config.toml
model = "image captioner"
dataset = "close-ups of made-up surfaces with and without defects"
train_examples = 203450
image_size = 64
crop_scale_min = 0.8
horizontal_flip = false
translate = 0.06
tokenizer = "word"
vocab_size = 30
encoder_arch = "resnet"
encoder_norm = "batchnorm"
encoder_activation = "relu"
encoder_drop_path = 0.05
encoder_depths = [3, 3, 3]
encoder_kernel_size = 3
encoder_stem = "deep"
encoder_avg_pool_shortcut = false
encoder_widths = [64, 96, 144]
fusion = "cross_attention"
decoder_width = 256
decoder_layers = 6
decoder_norm = "layernorm"
decoder_norm_position = "pre"
decoder_activation = "gelu_tanh"
decoder_mlp_ratio = 6
decoder_head_dim = 16
decoder_fused_qkv = false
decoder_bias = "none"
decoder_qk_norm = false
decoder_parallel_block = false
decoder_inner_norm = false
decoder_positions = "learned"
decoder_cross_attention_every = 1
decoder_tie_embeddings = true
init = "lecun_normal"
residual_init = "none"
optimizer = "adamw"
lr = 0.0015
beta1 = 0.9
beta2 = 0.95
eps = 1e-08
grad_clip = 1.0
adaptive_grad_clip = 0.1
steps = 12700
batch_size = 128
epochs = 8.0
lr_schedule = "wsd"
decay_fraction = 0.2
final_lr_fraction = 0.05
warmup_steps = 1270
weight_decay = 0.0
Rows from block 6 of the image encoder of a small image captioner, named by matrix and row number. Rows with one number belong to one channel. Each number is 500 + 40 x the weight over its row's rms, rounded and kept within 0 to 999. All counts start at 0. Numbers have three digits each.
Before each channel's rows are labels from the 100 images, of 14976, where the channel reaches its highest value: "responds to" is what is common among them. Only what is clearly more common there than usual is listed. The data: close-ups of made-up surfaces with and without defects. In brackets: how many of the 100, against the usual share in percent.
# convs0: first 3x3 conv, stride 2 (encoder.blocks.6.convs.0.weight, 144x96x3x3, each kernel summed), inputs 0-95
# convs1: second 3x3 conv (encoder.blocks.6.convs.1.weight, 144x144x3x3, transposed, each kernel summed), outputs 0-143

responds to: bright spot (85 vs 11.1); leather (36 vs 11.4); circuit traces (27 vs 10.5)
convs0.13:475510529459543453519488547525478445518504545473519526497445506424499564543497443518391497548495531469467497442515545507489549531451473498412508492574548472527553555553465513412479512509509512452476500535576509577447561429461498494520464482492509528508518512523525466503539561394519495502
convs1.13:478504531455484505485513538477573434445465529544504496511509497519498482489537516546481514517483527528488468399478478451471508525461483452391470519460536478453397478555454451499469428438484457491507487492467484521493585420463533477521486509498515554532498437320516561513485484513554517468492478491500454517501561472476577472505489528516544536491488522500576493497515524479453508491480460497532424454520477497496570528445473399511508

responds to: bright spot (82 vs 11.1); leather (34 vs 11.4)
convs0.46:506520450466421465452509509475439470398452427478454559486472507518472487483453436465485524498546513486517516471510541459551510425598520464519459545523449505512559573483424541471486481479467508534492527467497464494545525395478537476461428486550488474472520508576433503461511477491482480507
convs1.46:524516519540518447485572547485508509447538560540454481543449476528515524495509527511430540509501473500521511556525495399491514443472504494485457423544468472499453494484518418508500499432489441472365497544468549574568512463473478463487432501450523508556544489464516454548511438564461466462443506428500460505446556492446508469532407528485546562533472567467525478472503433527511496541556467530528510525492477487483518531542504500535577

responds to: bright spot (53 vs 11.1); tiles (52 vs 11.2)
convs0.75:476413417491530499489507491527485467506453527482445478510504449478522530502456484488549574478493563548469528408447547537431483468441445510543488484462531526420430497553473513501506477472461477428499469559505541478537466540449493520435500510518503440473420546474504460412456545450525482488
convs1.75:518495510466500455486511494546512461501541515503523485507525497546505491491510515552519511448521509506453527471461556483519374447464472530404488524530530504466408469447538505394480529496516472436493503457528552545565550515568530503480507512516472503485520503443481518497472493443511497525500591445497459563513475552414522521492523513461422531447503482484502537516384548434519523471389440553455488485514593491512527485582498535482509

responds to: bright spot (87 vs 11.1); leather (65 vs 11.4)
convs0.62:582555505475458494519454420546470486527436456529521526522465501556517492519535507561423508537389469475541493481534504483428533513506565455551450494517448421489480501481580493483570504524485488479539511470500469523472455429542458452547460462548502479521492498493408434500487494537492473553
convs1.62:553578497528459484559498519512508494558550492516497571570445557509533489466531485553503489543526495510528545491530504411575485429448508529492552513467488482430437438505529491527460465478481552494438555544443535494441475511582497480532474501490569570504527483464515496465486335496510500472549476545491420447488496448546491487480475502539518500550550466477508513562470461495551446542560523511574449502500441519521490519470475503504543

responds to: bright spot (58 vs 11.1); tiles (33 vs 11.2)
convs0.133:493488407467509493490558470446439521494529461468383554529513557555515464416479506422547561473504539560456496502484525479488504480485549487567517481525496565478479489454471509499522501443420503486530524517462502459507500455425557475454476433466559526546441486522483498461463482449555455484
convs1.133:494507497492413497487521517470552551451536498504502483537445463441471485477527522480481450502521472523501493519552586478560511464443418557484520473488479477535467448452413518490594490462501471523474476440437448486470466472513482385566513525467472536498497498430559486453415470389427514484490510435512490451503500513506463486577424467490466500474526542514535540526543475438483459470492475439515517458512505566453464464546511515439465

responds to: dent (100 vs 11.2)
convs0.35:495537533496455514603472535525517469574597532506421505460504503529577447533468496507518478480553460499478478547476565494486502422491526437483499520532526518487564494508471469452535553538456562451548510499503513538524491464431526409452466493524500411509492473460457461499593486524527510463
convs1.35:492521493498456555524523521481598492466492527521485423490428491503485469407504547498481535482523397547524506431465474434497488485490518442525441556543546549512580487446502422525554518400476480568475490531515558467467476485397526479429509452475485500546564466498418517506527506491483500532436487536431461521430484481449468474460441543435482540510468553494471485505501517474426483518542464456521472481422470498540491493493497505509496

responds to: dent (100 vs 11.2); brushed metal (33 vs 11.4)
convs0.5:470501499492532500559492469549538409553559566515478543465480425521583534520493489480484517498577471488514486540498511487514424417474494472451492491473455504490493439533528421541550572570510542479581476508450494514521458557480456430459454490472496441479446439465512486546538472486523455477
convs1.5:435542509508491601532552457523564511460445503472500493492428462539480491453490536434449533464561419561528495484480475448482495488455466447457515519564525536450531473480479494472493556446528487516463446521498576466477489456423552453463499476512465515502544497518449466501427485483477504528457507502466470456490428405381452469430477464491449493480503542433486522443496510454436510556533438464520536488448489506449457470486536517454490

responds to: bright spot (84 vs 11.1); leather (52 vs 11.4); wood (30 vs 11.2)
convs0.41:387510470505517531544548448502547473504487594470521491435458546390463537524496536438525497452550492496444453486544561573528481539501469548502520471436497483476480507588479471539494561506560493493567526546531514484522518546516505569441476520443463484529490490446535500516537478508485554478
convs1.41:498477478472530525483490472546551482437537518462491492495542433485467554498520558547504540466495522520523539471506513485539487510455483502521539517516493513461480478543467497492504534521518405513535512524453491488455459522448526457455536563459445568487507415540519481486487481481443441477518450542488538475445506475415414459552436511477403481545501536453521503500508431466452497569479415528447550516511481606378514401490481453463483